A small contrastive audio-text model, trained from scratch.
Training: adamw at rate 0.0019, 5500 steps, batches of 128.
Data: trained on short pieces for a synthesised band: melody, chords, bass and drums, 27.0 epochs.
Rows from expert 9 of block 3 of the text encoder, named by matrix and row number. Rows with one number belong to one neuron. Each number is 128 + 32 x the weight over its row's rms, rounded and kept within 0 to 255. All counts start at 0. Numbers have three digits each.
# up: expert up (text_encoder.blocks.3.mlp.up, 16x128x128), inputs 0-127
# down: expert down (text_encoder.blocks.3.mlp.down, 16x128x128, transposed), outputs 0-127
up.48:120123100131103086170078136092112186125153166165111138123124164125121087067144106111132111145149207094135104104145113101094186123102128129100130164130207082156118148133108087144176112156165140114135092145090082110134123144138127102098136130131135162155166136079095093146097072159128098162136115117150181047102167054103207115129074026162143177134122112127140129133105176095159163142124
down.48:146110101092070085186105139109081209179152142168157155118115167101130072101120148122139102084163140086104108113171081105117172119149136150109153101103130116125125109160130112135159087127148180151127072127100117091139111151106130136117160128198169159118149151069138133150128113114152152119093110108171183113052149077144175134148089042168161144161107148109143153149134169085150215176093
up.49:148130136109106106126106159123130138154181130159165097130068158077112144076100171157135105053139103049130132064170094172167126103153158139109083133167053181101143140169140136115114105063104157136142081121103179100193113125093100129135114164131100132087161201140129169120128179110114206103119134105122164166070122084155152115147100092092106129109147088139123143104168136090122127180101
down.49:198141123148110115136138107090120181154133168149133134113080168129130148083093155118129136090155114094128142075101175158116187109174140232094139099122061135149099115167165119159145061155149172145117083140030055130166116117155108125141134112161137121097152110065114140140109099088169129129099094140128115135074130120113164167155138069106086129177133151131191137167139153158128165152165
up.50:108076160103143177120192155127133107101052120058093183135170130214110113193106098129119155136098121136134131171103105140094083149125117090098132077133134112126114106093145132138093138147170074138134174109215141160097125119142169149171112146139103122099047107166111157093131078137182114173140129134151121147148128172136104132123164158153149097127114133059141153198158063167119105108104
down.50:056125106110180156101108137156151079076111102104104113085155111115112142127195113156121139190121131176173122135137127102175079161063125092177069149120123114139127148074126171136105178117141106148121147131186206135090151130127114134127123188107102142141120133167128124103150174183083107112140134102129093085228142157082095087096123174123141144126137114166069120140134126132136036111116
up.51:084131114059164120092153168135123110096065132049095160127172092165162108186186113136146153168115105166144136128108118106130089134095115078109131071110117170143124122095160184158112148170135091139139169152214131148109181129137147185163115183148086109172043099163076120104139151148161151128112145096169092153174108137097085120091126158147179119142147085121125148154123115170144115120088
down.51:073143096114204145069120139157131100088104091091100126122117118149109116128139097116114159187073127146198144137136114115177075168062089059163073145125143135146111149080123153152092157134125112143114150137201165122090139124155110165146097146106099133165081114155114117093156161206130116095147158120149076117193127148081066080079122175136158125114140113153096106139116127113130058083103
up.52:114123138109092125137126196107133138163145110094147125155113139123171151150105144127138119086134163061130103071109073154086101116162161156102140146155089160077155147168131137095129105044139131127132060136200220117160107137151131084111156124087188096114086137160148125099114157093098182085160136128116160159096090099201112125181151143075130142073111177169147127089132122065148116155144
down.52:190130169136111093181164143112125167172201159182148150169134140056141146127102120151092142103145100112098162119124130142069171131181112154099167098070119135125161063123140078165141118119149121095096070116038107129142125119155127138140117106129154102083150122150106134182087077096130108137141131089100146138080111149196141189157144069105112105161084129099205089130142134121081163125149
up.53:156086129122093136166130135133114138116154144111151130088059137092148101113114193100144093112170134037099123064133149100133089108132104169113113137139098167103138126169094147138166109050090126161146109121185139095158131176099078089119154129142157176092189163155148180105145188118155190148103148080167141173155096051158142118152079171134163160089172121153145128156124124115120108173166
down.53:132119122145140087116118110106084183188136129194100118108117095121172146123108102143134173130125097099164123127095139179153204133140174136086115084073088118170082083148155122167110108128144190117064115116072092084152136161134133127111152161183135160107101129111104224141177079108115141127157084134100110117127105097123084096103111106108098093177141208126171179153117130157141113183174
up.54:094121123173104137161114116197121162104141079086096177119079095166085120084094093130079123136058109114086096110192141138105164140136110137119126097088198125110109099144124081189118161164102169119121137168134148190107085055075134128119171119098168148160080122132153161106092139139127146130115073126120132118123109165181123141163119124172088119133103210081155076114194111155136131094132
down.54:088102115109157141176107158138116102101178072191133157126123124068153161136164146133155156121139171102188042109076184072136074109065121162124098122119146084194085164128109134104100134146123141120139171152089151110143141089126151104135094151105148124116127142183075137122084165091108097144092162112103163082125144083079028129100157151120172175115117134151109143156166094119122155164121
up.55:121179088072132117120153168112155119134159177111160087131108109089137178135117138160115131094142147085138124046141094172096145075136192159155158149125103163077155128149133124093129096048139120088135100176106148107178115095129140115119157123071143062146088165149147125139103168111099168133174124134124127111085083125214123100159188120078120122094113178175172138074115141087147094162175
down.55:203131136152086115186151136112105146180180164173171118188108126072144163100112138161117137061180092112075135101113135151074174122183144161093177105113109136061139081161146084110130082131147122101126083136058103116155129095145137122159122114127153102123128104126138138183102105043144111152147114092115167157085100119163189167191139099095101112127088151100173118117123130128126167154157
up.56:147165149113150158202148179146137157151178161094172171064091127105160121158090146101147120109143135048126131074113070155080132127150129094130145129151122155082193115123122119114100127041138138142104047138206138096148059152136140100124129079090183117094133128153142143129103107141114147141201127112147132155107121076161095136154189116105125119096070159168141115085156114079116136139123
down.56:163123149131152126185177151105114158139182193199137137121178121071134124111090095125102179129115083133088156136071104130046164140174129155119163106090139142142147087108157099145140154133154137087088074118054127100099151104168157116108102164112183111114097071128112111192099106115128121160170113053133119134067123146171144156125133062135126136147075144108173081130107117107093122089167
up.57:129094089133110212168112129145150150129153149142103124103102192100127134105069149103167112130154215099096118129156107153131150091157139117118141135162159088166134118140104035140161137110139142118160113045080104093101078136113138077147160095148134161117199146076149162157086119117167073142125112118126190103139130055092193133152137088136073112101139152125116179150166109149136173150120
down.57:188093137131066135196153134108125155166165145212181127102113139067154144097086130122149120107164133111092133121128116124097152092164140148109182099119117150136133151194131106110147068119126127127117047109088066103162102143073136098103143108160183162084189158115134156176110117064127146181113095120095150115063154126136145191127112105137112110129097187141183148123156143109099190116124
up.58:077154104087118000134117153153129135138086137140172119105127091141148078171139131103169115121108085112129134086104118113086100098140099096153174119133114219108117173164157186126126157178096100146096151177178110141160134115098143157132088143095079097143057108130088075098121131110184153143097121064168108179159084151154091145115137125148121147129090063149133142139122163127160107140127
down.58:114151083128156135103120109120120147065098156047131142153128125223123124157144122110139113175093129102164107124102107136135139144044096047123095121125120110194088112074176158154087151135116104142094125116216147095112109098207119138186108134121149117132074104130134106126161181154142125096186147187183117111145142122102106051095132119139182127131144090105117130099111147091128094112134
up.59:112117114082136087159128159131146079150072107056117183082142143153173086171147135108160134157113135121130122092138093120126101167129119068113129139112111188083130145120130179119101150157164056172110142161255150129106141116124149166164100144136109110159022119142091176067113104162184153177109146074137114165122094105129105101118130144103168160126119098089142118143133135151148129115138
down.59:080118097113151124105124140148110126091109079066095112107141094154104090150144115162101158185098130140198111154132097143164100147051115110193056149143117130138074144065127192147077193105129106146103157152188161111121156135140092134119101152129111168144089088151109122113161176202129076112144135108152064091186134134097068093123115143109151102126132125135117127152097152157161062082132
up.60:131103136098083061109098146100118158149156123176099137139079186080135117122151174138105110116152165034127144062182138137124138110148128124117101138115101159116121139125125156112120116070109196133129111134085161095136142174098067104068147121138132128115204161089171170109122138113114170103139118108132140128051109107179156147176052094125135089124160105152147139083107195061140135170162
down.60:197152106140091098148141129081105210152136145188138102161122134138157115085101120130139153051141120084071137089118165128098189097137131167085152099120121138152096095177176100157172080134128184129102095128042044118162111136117130109116103077188169134107166134110114134148117097084134106122099106142133145145052139110134166174131119060117104119162108173104151137107127165125129177154134
up.61:114152119127121044146101112096151128136166129111128124066118162108100112135121093112128118123157177115121122145143149132114188139157151160088160161136177149134115151185105089136187114167156110100116069176082090115136120113108142139148131077102085128120160126026099086150116103149172082168122095130118212085121117078133185119136076048131147149153102090107134106124087206097124161173114
down.61:200132155148068092158152110083081158166169172177119136164128157137168117112077160108148116071145132080084110088155132136093150123174127194082186101147124115088141140166116098114147089129129149125154113093047074127151112123109132115118143078157169132102166144092135138136095086051127158154097127138107150142053106103180173186164118080133130132127094159104155135135124130123109202164128
up.62:089116103124079048098123136129148153182177077161148105076096123108141112084119142127131071072146139087094160067125131149159141126157097102129160086123128171093127132220139201137163098124089151154113161150128132110134158128110125154136092140099192156133152168154105107088128168045111160085081148099172132188094143118162149100131150168152183176106164126144085105102126160080143130120150
down.62:182137122167115146162103102093109148086146116146160152133129141148135121115124101126190155142060094103134115088078146163119127112100133144119123089109072072136137127134158137186164066116142123159077186116066139116091158165130138157165123084201104111123162109048090129134103067131154147089095132109175097118081117103172130120156138087120083161143152207102165152141138205108154197141129
up.63:127108107074136056166181142102147183136149134114127129083167138061045154196135087155101170130131096138087187161120080118107128153115126145103176087093129164126075149133120143127148113163108048127131109176133146103128142100126154167108135169143137037124169119148075055179142104129213134125128096123154144082115153124154104184112137117167144169148112093075143124145128127126131135128123
down.63:118139139147109134066061063149152106102129109120141112164098081135164136120162126139153097149116142158122152089158215081166103128089125082185127178157126118178201148034127143153120206131153168117120146145119131131117109098102109080125110090096136129146101106169165119098102170120110133031128148123149130112152086140069169105153135175125100164129142141164110076139142160095157068131119
up.64:149130094084101156126131196096175156162167105171115097153081166113149111110075154146123094072132163027133109043147075179170132098165121163133131134138095139090151127156112134117123099041121143103156137134167154095171123155107113098112134152118169150072147182131166163102118184084119171108132130114154149159068089083179125106148143165094105104109163160169110135125122119081133134150157
down.64:192126111154122101154176099103117181188161156177132127087118144078125142109089115127132160093138122097112136087110139167123203090154140197084152105092114130146094082160165117140149085162153150118120101125036074073167102119094126124116110096179172097054167123113115148191116100076163146140142119115113141142079143088158169178146114098111091110172094164117180149141148139144105151161153
up.65:111206080135103000128119122112119153148148125119169114098100118122159109122145163143132068109125093131096121032163163098153099105119147109128125144135088177118117159112120180117153122111124142117144127157110147141143203130133122129090112135144119106126109125109117093075105200085090176127097140091152114154126081108152150109149079077128149187102155102164110136080097229099166111160148
down.65:215106102130147097133160165101098181149142195106117153175143118182129084119086123046144167106118140099110137097091114162074156126118078151064147140122133139151102117179161076151133079113150141131120104101096054079123119131153137166166109105159150114143129116141107114127121096135201117121146132133147099170034135089187133138158148061119141134160100125113182156079110138148128184122091
up.66:137142153154120044171117101117163137153140151128160109097107149091124098102132116119134145104177224116101127113133131121127127123132120157097123183168168121148131152184118086117192112116166111139116119115053141105161118117103090112126135143106103100124187139054112098136132156111095110156115138120093218144123096078155225119162098051119124163116119090132133101099092178074164168189145
down.66:213125150132084104144154124106110143156151160187166156141129159127164123131061125108160111093149116069101120108111129164073152102175131176082195117122122137083130131189140105101145084122119149146132082100073066106166078148108138133123121090159175129098191146100135172136097097063141136153091114121136158158032132099151161199143122077125126123123103154116177135122134149122132204125131
up.67:089144132117095095133111151078149177137169124147130123089046149133185121154143161147151076066141146031098164043164091129125119102165132167099142124102061171067106125143117165126089124049131140129124128155179114119131128150135111126104145124103131138125139176113131195111115174098140178101138172091143135117115076073151159114189118161115127123157117117168151129112135192091065112131133
down.67:155174140132156117156195092088098172141132154140135136152150150076116108114097152089101165094138109080136163092138136121107156105157130199103136144076094090199071135147174082164141081131178165156077113099040073092120075081129131137135080132182139109118156097119148170144084124113146172152154100150125115146089093152125197146113160085117140126201128142114154155134110123148140163131190
up.68:169140090097150140119147182115191123120171153140154102075097187039140095145075150112145128095154178116110112114152077188118171134183137157080133166194142106098139070169122055088156111091124147097130081116107138085135083111108155115131132103131144180106164151074130152165079148157140084160136070145133167114112121062112181142113191112124132125119124144126127111128150066125148131161107
down.68:204122129139081123169162091093108145170157163184163137090119149063137141118094145117153143097156117082050103160113127129086167107156142164080183075108125140149113110163136116118157089136117140114148068094057079111161133141081145108117146091151184139083172161108112151207135110045160159142097095117098154147064161119149151178129121089129113114125090161110174151147111120142120163147143
up.69:135137084155138165099160183112149122149116099191121089169092115085108173124134154208079119092128102092149110055126128207184108091142147173109101123147078174094104140126121128090123090055129149151136184145106166091151142125100087127138127137127110104088142180130159167093132135120091155063134139084104115173119126163253120113160112132084100122097138129143133141123138106123133110161169
down.69:171146124134092097185147122106135136157164184150141111181092137125111139131071139123107128048140109107103150114131140139115173109177161166099161124119091095114092088167129085138156097132147131119109110126049074093164109120112127147140122099133135092101122161083128135195119140061168099152162130115098172121035120099209208150173105086109064130159125123107169119100129148115132184176136
up.70:086127114070158127090156161127128102098045124044094183130180104182149114184148108147149153156106110165142123127091126126113071152101103087111111074140112152134136119072141161134103153164152090156117185152210129140091165116144167177154122170139082109153024086164092123090134117140159122141119137137161099151179118159102088118095133147154185131143131104092120142151142088161135103099106
down.70:075126097116175139083117142135123112079111091074109138102145103133115126142162122142121127201113133157207135154129118112150079166045134078180070139124149139145140151077128160140119166113119114141128149146205184133099162119153096154139104167117085137165092141168123115096150152222123118081147149114149096130203133150081073083094125181129147144116135110164079124135130140123146048087106
up.71:169089157105152158150196172080138143125072105086113164158148128152107122167112117158140123126134138105119045143127098150088101141139123159091155101113104151074117116155107125099112102082159031155145156118140142166133171132111172132123118178127128060123091127142127113096129031118178171224135091139128122100142158158181101194118161113143153108133089118065172155166138095146112132128142
down.71:118170148130138146131102126118142110134130103135107114113093082061113146143166121184109135161115112171189138135139109089168132158074143083197077144121140112141184136053116136126098166164107169123125116153097191112108120091114109122082112140105097128141118100197139092152118167139120112087121147085142149063166102181035113097119135161116081170131130142222085136122166133111153044121141
up.72:136107130135092080128126078153133142168140113120148091122110137064128149114081160139105102106124126108050112141098127128146102107139178152125195136128123109055137152107097103037144100043059120135168141073127180166142089158093118150080145091062186132111124151128140164141191163103090144120160096165110181137154113144143117181179201123134153132110134116113141083139132087078110146120134
down.72:203145162145075117169163128121117136147166134210134128172136135073176156099113132123163144078127150112066138099101147134069175106186130179083189091091127137140155097138148104145154118123105155107120115110018069112131136123113153091133138097145147100076150113121138153194114093055156146151129116117105138122040093130143149178144142098135118108130100150093174115144134117141093178149124
up.73:110134122141098118157071136107109161133142173159104141119117157116158082075164108102158105133132219116138101087145115079094151109114132110131144175156213092161141160136112092134139110157147149128114113135111080120114128144147130080116128127126162162150151120051106094135085075171118103161122115109133206077139153064087230105117093016159152150137101137131112140116098138094163157143121
down.73:128127087083075093181110148125116176168162148175151132117118173122123094096113133098139119061158130065098095099167074127109185105151150135129150111128129120141108150186104125110135078129136161123147085129132122092147118123079107132101186118172172160113167173074118124132129100117152145134092099068168169118048172072151191134130082047148151139164106131133142152125128152081165195183102
up.74:108103136059175159112153150138135106106047116069078173140196112193135113175130088147143159159096102160149135161098126138095067145102089083147103077129132123166134105063149142140114130166186106143119185122198155126093140135145144177143117150139090122148037103156100114130140114148157117140136137125159110154167145184082076116104140160164149111128127129097122152187151094189137096097098
down.74:066124102126193151099110132163145091086091102098112133092121114149134125141159105145107114217107138161201124164115118123163070160072127071169078144128142120137140152082124162150108176134131099133127145142225186139107150132143111147125114173101068134144112124163115108100155161197104107093153156119131105114210133145078087081100146167112130134135154124149069135155139133131149044089120
up.75:138035169186122162144137187094107145123062105099128185126104142154081113115088135147143126122148128091127067119137103193089114123148109193061130137116109147080163102154111104105108105077178092128148130117170115196130141173140145110150134139127115119120132151135135148085124038132133168215140110169118140116145166120209138167144130136128126081112066157064126151143151111142092119141134
down.75:105192075140160135108116151138159142124143121172113064111092141064128173094185126204106157154181120155194135124121127116168110145059190151182100151094113069157144143112128164120117105136110163132128123122062175110141141108109103103078085184109106116130144162139132148126114144138067163100145124089120127084183119167063148115097129133114059184137160138195095113119118119108167096163140
up.76:109138111140106071158082109113113203158150166136129164116148173124128112077136099110111103112147168104123108088165112070112188142111145137121145146126198095144139150133120072107148130168173140109118120179095094124132115136153145099131140135129167131176120096076117082157102103154134113156138118112122220076105140037102224123146088049143158170128120087117125126110117199075139165151110
down.76:164117128145064090187121124098094162165158160174149138159127164122148099108101140100136102084152163065089121086158109127117168102153110171100181081130134149141130114151123102120145082127146141154139071117074081110174121135093144118119157115181184169099183160100127143137125095090153156144091104103157172134025128074163179140161083052153132117141084111110151161126134165111131195155108
up.77:087134109116095091142082135082135176141160144160130117128129156097136098088157128121153102119140215070125126093139089088107175114129129137145139172145184100165145166156104067126171104130160137128136093147086101123140140163145111118152149133099144157146143120037108103150116093161112123134113102090156201068090141048117226125123081035154160152141119116142135138109102174100174164144133
down.77:168125128110066105179118136118109158150168152188177156117111149119149120087097139104135129067142144070092132096159107127101195112177142151115177093138138118123138119180129100132140089137138171139135058125091098097155102143088134114108144099174178143089182159081125159125107092098162160149100119084153179135032153069196172144131095058141132125159098119113146144143133156089128192153104
up.78:150155138121116130133132169119142134140169120117142114126108140084128136143122136145123113111167166074151094094165058131130099115157179184139132152163118124097174142145070103106083112018119114122108072141199187107142090171114129092106139132063155073100148144139131146123128122116111168095150123139116133129099097133211087145170232098088125147074106130153171121078089149072126137171147
down.78:206134164162104116187149141097108147150184152195171134169135148097133143097077121134126118081150110093073134112113129152060177139187140164089176079091117139099160097151131093129155090120134160093110088118036103113166108129134133118146113108118145101098143115131130124179112107035139124137157113091098149158080117137165167153155134075111114118134053154095199119138124134123094163160162
up.79:105102137078175130107144162136117093109044128036103161110177115202120101207146132138148163145107118144148145147110124133117056144111108078117106082136120146141120102097171173152109152132140089154138175114231132141101159144154136161178120148143089123139054095182104148092139125136173115173113134159148108159147138147113078138106149178161173136134134094092103144176158089159140099100114
down.79:051118107098195145103107135169124108082108095088093134099139122144115149122173095149121139192081125165200118157119121120163078152048126086171054141127119127147123145077134164142099163117117125140106160156187192132092153124145105134127123165114093129143112111157126111096154153188112112122155161105148084117223131161071085081100125180126145134111145119161073128142127121155154059099114
up.80:100145160133154125168076166142103117143221153177131143106041175089102124082112115111142132089153219098138121114110088150120149124099133160139139168144138110126157147203085100159175113102088191109159079102089138086171124175116136078195162089125149132099144161110144119152122151127126108116110108142109127067060130092107205145153143098132125093127148151169123156114132124083148126170092
down.80:199111153137066108182156098098101161180140148186152136128126167095139136115097134108149144062143126088086127113135154134094169096182123168079184090122133127118127110192148095103153077132109146144151059107072091125179107138097144104116158115136174123093175135081114139168114079056115162159094104117129165163067157136141181160151123068126094110133110131111172150138128139116122211134147
up.81:109133129130094096165075151090124173126141166162115147113138170108147081078134116113146088120153194108125093092155107085106178113119129134136122160136209092175134129136112074139175111172172154119120087151093088124137127123134126106123129124131141154155153124043099092153099093164129121167119105105146189061105159057099225123134069044168152169145120103117127139124127182110153165143109
down.81:143112131075070110161115139104090209162153161179146143122107160112121073110108154105143118087160151077103125106152077129099190120161128164106135124112135134144111149173115126125138092122154169151140071118102122091138120145074120121105195116190173156119165162083129142148124085129156156110113095094168150109064163064153173140137073048158144138138088122120126162137134168070157206165096
up.82:181075099139118220130112144122136115141154104170197111119130190108124117079097174097119096132159190125112126134142152124120122156159126147103118124160176068166121127118093052139167127080097167119152114080082095065122078159098104101143154098149149121074227165083141141168136143152078109129101137132099138081135147094115212128141103110126106091118119134090117126177118104144143101107090
down.82:196142161135068127161163081134140111176170153239181113106122142058143142131136112108151102074165124099085141108151106136115158118163134164095179110130090135119153135175146092106151089124143191133119086091081082120120114143095160085108138084167147139086186154101142149149098071044109176143097127099082135139072165116174161149146129102125098122137079155143142133124158099123106132159134
up.83:090137113075117066125123161104117163160129129067172128101065133135142114178125196097133110104137109041122130088135095155136120123144129159086145108130072236053126142154135143123084109099067138146145123141202141182156094132092101154130144115116155114129080131138112136051107183123136193159129158118145121202097092102150122112137113114104144171123111112165140117084126138098126154176127
down.83:158135098144178117113124162097112197127095159141086105177158126131112111124117127153153162125069080140168122061096164142124159085125086195122095120104117090172076111087176164173136121128204151150096160125000062117146150116171088187100099169152120111135149072114098139130110110155148149127148120133136069118130072186121116104140145113124120147183139161105148121125107131122145126099134
up.84:092127142074167141129159172107151120114047131050096165141179133195149111188157123136156129143106125122151162093112100144092067167107100049133111089115128167125132100091155151151113148156158087161111144141236124135102138128147152167165123152157064132119054092139080134081110112148184131135119138110175130168157125138117074121115131177137155105138111124101135125148167077180145096110101
down.84:067132102121173132098123155149134122094109085078101119091142117130124091125134125150127135190104129171208126175131107127153077160050142082163068153118142134172118140061096159129115146134127092148116163135217186112102155125142106141133116183123109161160081113166133123084166162192120107109132157110129083103199143173104083062096112167138145142117151115144081148140108131125145052093112
up.85:122118131134103114156073130105107137124137168186098146118134144134152085072155101102174108133142224117134087100143119066091163131123130107136149183137210069166148160137127089137165135161133130113120103128125102111127123150124135079116131109132155181155166117058116078142096074161106109163128121096145199075132164048093197109117093041170154150104109132120112138126096150090152158146100
down.85:134120087103060078149112168090089173171146139164155145126113166138123118083113140125124123079161137070108121083176087105101169102148125136144156115108125115149107166158102127105147089120137163159137102138121125104163110136093117145085175148176178153116158178077119147119123090112155167129097091080172159117073174083159187142163087049160162144163101123124145175151123159086158220174088
up.86:146201102086146018102105145104101133115084128119133103137121110102158136127190131146085125134111101137148086037153156122152118119097165080113123184151077174166112125127129141136152121103137114127118131171117144123149193111173172143136088170147095100135126159115135099065119225144142167106126143084118121132121120111162106143112114080109166159114165053154158119127090227136133139148122
down.86:140158087139145108096129142109115190138112209041126151134146123233119095128105133094128162093115128083148140124107113155141143107082090112099108144126156146146103101166160090126142086130148144122126159168168088085118112136163125218189103108107114104152095095132078095092137133168193102102152139162179124191084129047144121141154116124101166152153086128094167141098076137116150100100113
up.87:142192126110108088154115141154130081169120158135159100133136098143162151150114115167116106169136109120191150104088118096122144125126161073173130128154122140190134134101153187124151136124106146141079101150096129092145122110130067223150133128061174205126154171139118080159056110103109076069183135098110112113135117097111078101159160127082070148149134121114111114086069179109104187150111
down.87:119094122140070074126098121137117176098150163100231167132137121152138082116089122110118106109129162087073125131163109165125144120185093141131186142127074083136140147162145064107178087080121092056129148125115095111124115142181137155153160108120127128168131079056132145176130094098102124165093101141097092149051119161138152154121134045098110092106097081099162097146155121119111107105150
up.88:197160137087147142117171084081162109136140118119146097094103145099127136166079107162111094084178168192105156107125122113104163106141156157126172120133170112100181142161103087102182104113136133099108116186097099134149110077101170096121172111089176119094101119147151114128114103105144073101132109116081184085113122138114140192106233117101052140106125155139187141103121072105125132147185
down.88:188118143148068135191162110124118121163173175174136134203117141087157137116094160129153122068141126124048155115102149133096161104187129178088189127123116166120128088130153099122162102141106118093127077115000093109142112133121172102125134097140156108080173117145132137184095130029130145130144114123068176138109106123144168149148128125128102104132128150104173122133137112129108157146138
up.89:129151072144091140102158130107180096164185174139112082126061150091098144143108125157117102056160120126117134089167130166154143108133177161119111187160098152115130129182124068111193106009119134131111110140013106088133125123116116121151132108102077131093186206107166151105127140116113142122119114105138126141102117140183152136110118139093082152135149111126142152109103141138130127195150
down.89:202141140130096103158149127076113142180151134161163141154118148098135131119091150095147126057151132100091109090128154140075192094185136165080205101124118134127114102187130078135151080128116112104114080105071073097168111136104145107133138111157130139082160154087115168175098126054145143164128125141100182141060108103156154176169138091126110121136142152090189140122136122127108210173130
up.90:140128157195111140176066097117058155151150094169159127093120199126110136068142135163132158147165184154135124094169178166152118138107135116155129131151139078121124151115125139111184129133148189097149142091062088098152083158140106106138094126100164122124188154108135165067127146130100131123165108146153195129144116090148229083139110128195163140124189101097101103149157153127111150145080
down.90:181163153150066105160144142082139130140135161181170143165098167130119114115065121110152102112150098062065132097152138150055152084192134186077152103123114142126142101164120094137167129096121172091143073124079071114133102112117121090130142068154153155109138160064123115130094132068150177177127106094142154132053165084146130157151106075124098128117089157121166154103141114113137189141145
up.91:112135132144121076163051135110136183129166178171105151118127157106142083054151110100140090113126185100121091085165110088085182114107144119133133172123206086161160124125101094142139118164163141119118107154095090114139122149128137099101127130139145160144167146085111090148088094145101117146123133104147172062102170049094205127134068048161154174140114124122125122097094191084148154135117
down.91:157119128093080089173127135083094174149161152192154180122119164122123076089120153102153109072151133082112112114168097113107183117163118129108165121112136131144116138182109113137141098127147165152132062118103093092149107138095109121091175101185162167115170154078141137147120075112162161134107103097167161125048170077156185150149090054149145132152083121116152165136118151100141221156098
up.92:132144120132124078161070142098114194141163190170113158109131146120135074066143120106146094132156195108128091082136099070088186120121133126120123162128194087161142141149106095143135112154178163115124098164087098112133128130140139098094119117130162156138148119063116086146100081155139105156133142107157179062121178045096195120151088034169152173141115121124116143115123163093154160135118
down.92:146095115082072082161112140087073197164158147189143144102125168130110075084102144102123109083146149070108113104173087109128174114152124144114161136124127116143101152162109104131138081139138170155152098117107123100156127144096126123096183117195172174112143168063134129151118101114136157127114113088182164116040166072147184142160087073157157139132108122096140159139125158089138200164083
up.93:150085143129159126137190105112133161129177102133117143184201161169047171115064122125060170157114101110122141176111068151098130127120137169105140124061129137085114134141102086107119127157158098119124105107083159134134089127110139148113133127117158084085145151134135150154174042121215099133134097134160144104097170177154100196137173104169091090149108116074121145146169122139067129131119
down.93:151149170141097153118088078120175103119154114170155100097124137000160148103186105178132099119191113147123142110162181099179127150147146135155135146146130134147193137081103125101132158124161156082158108132085129161142132102099142065108140121124095140099137131126175132124070132086076145131134143105072154063169108174069169126152122181159083164147132136156116079137158115117131093143151
up.94:126178115069120019102111150102167117137105138113138134104111074172161122131186131145116132117111106150145110049132121124142107166144139094126167140146049192128105130121127188092124082080103109160156114185187149135147138126125128149115130163119098137169068139117085114095102184120083181096121103069164123191111084114111109113153110127140168212113161099127149118109139197125153124132136
down.94:135135069128192122097133136088103192104108147019111168128127114200133111142101116049129170117090126098161131131092101094158131144104110105144083152099158156186099109109159119157110106151143114171098180131169096112135104134168082182161091133148117099200110035122131127136182147176213106134156117164181105151101108096130120099129168125121165118107102115118148149127120122116153116108116
up.95:061084126115094156112148145125173092127149105125136123103107167100133099112035140091159134079181098062117134108124075129145093106134143121103121131116164149106125086146061113140138107033146184112161064108125098148115098177127092107142126096176095206095189176110153176082100131095101129130129139057121125126127153132156126191144155114123148105125155178095123147132187098146126144161111
down.95:188134094125187169112170145122111183150212105171109096066081090032127087122108133164138130111088129082145119100153134138136169144123147128115168098081097073136093150134125164122137108145129138167145050047096094158132163089119121103103191086130114114077147172103193153194079128114139099127099132133130145155134145144113132113168101094115139142152172154118146167130161134129166136162107
up.96:054149120118122083145151148126146142152120156043166143064099128128167106175134139097170121103091136093084167054119107113122093140175104116098158127140118219076053103165065144113092138146124175135135138156221164147174127150102117156163130097121139133119075141173102152061110170077102170142104128107148131201092114138126116113149115146128127113149148132125154110096130137123117129134188
down.96:112106092087158148126141141091145178102160132082082073125137121141145079148139146140159196157102116169168114122122094170127120122080100151139071126079133083178082126087204176207151144121167125123090181124119099126093118115193064112128130164168124086109117094135134158104150165173147140118155126168122051085170113186099078108126139108133134133131106133077138171093138148171168115086143
up.97:147104144169091139120146064134134183104174144182118151119095159136071125132113141158066099123166178174110109118140142127125156109097145183153128178136119089173111150140106044111127144134135146093150120139023090096142064146146101138104098109143111104115142124072143129186141135176152111115141120118146138069124146108127206099146125058153054133133123116138153118139083206067151151109136
down.97:205118155165075124150152127118135162148151144139165137135119146109153129109076158119173137082156127084072127096145132131069148131185132197081223083127121155125134116157118087115136110109129156124121101098074087123180116140111148128134144098136148138080170140100151127139067118074120145140109102100120174159055096099177206203175135075119114135118111155117188137123101117122130194159133
up.98:095120125084147111098155168141131102093054122046101177121170110203148106220134117149154140146099112130118114107112124127110087151126087086106111091138116172120119118095149169150108143166158084151144190149232140152102154122161150166162108158130089123151031110172098114054135138149162126165120135125150115171156113147120085120114123162159192127123137100113129120162134090165140105104102
down.98:064134103119180138092115154158134122077099117075103119110147109141100127128170114152132132205097120153198138158117111111162085149047110097169069156138123124145116152091120164145115169118124103149113157150186176131081147110157102145115108171117079129170118124160119125098166164206101117104148147126132097118222150148083075077102111168141139135113141111159083148127140134134146030077115
up.99:117112131145117117177050081107114122112158154159104147093136170107149068088149103071146123149150196127123093151133109073094210145121136120119175200137212093134141144153107092120186130151116128068132116125130115146122129140129133106130132110115135180172180117072108068148123102144106103175113098138111173064131137069098174124112087043180150146118119104136117127139074171107135157143133
down.99:182106115121075093164123142087111139149160151169157141174120168119150112086093151130126107069161123049115124096173108122073160090154129157104155104110090101106149098171069100108132075092155168156162075107084086116162118156110132138128187115153147124094140148086132127137141074105116189138103108105147142131065174087155195165152090077142136109128061159092159156153120168112135194152100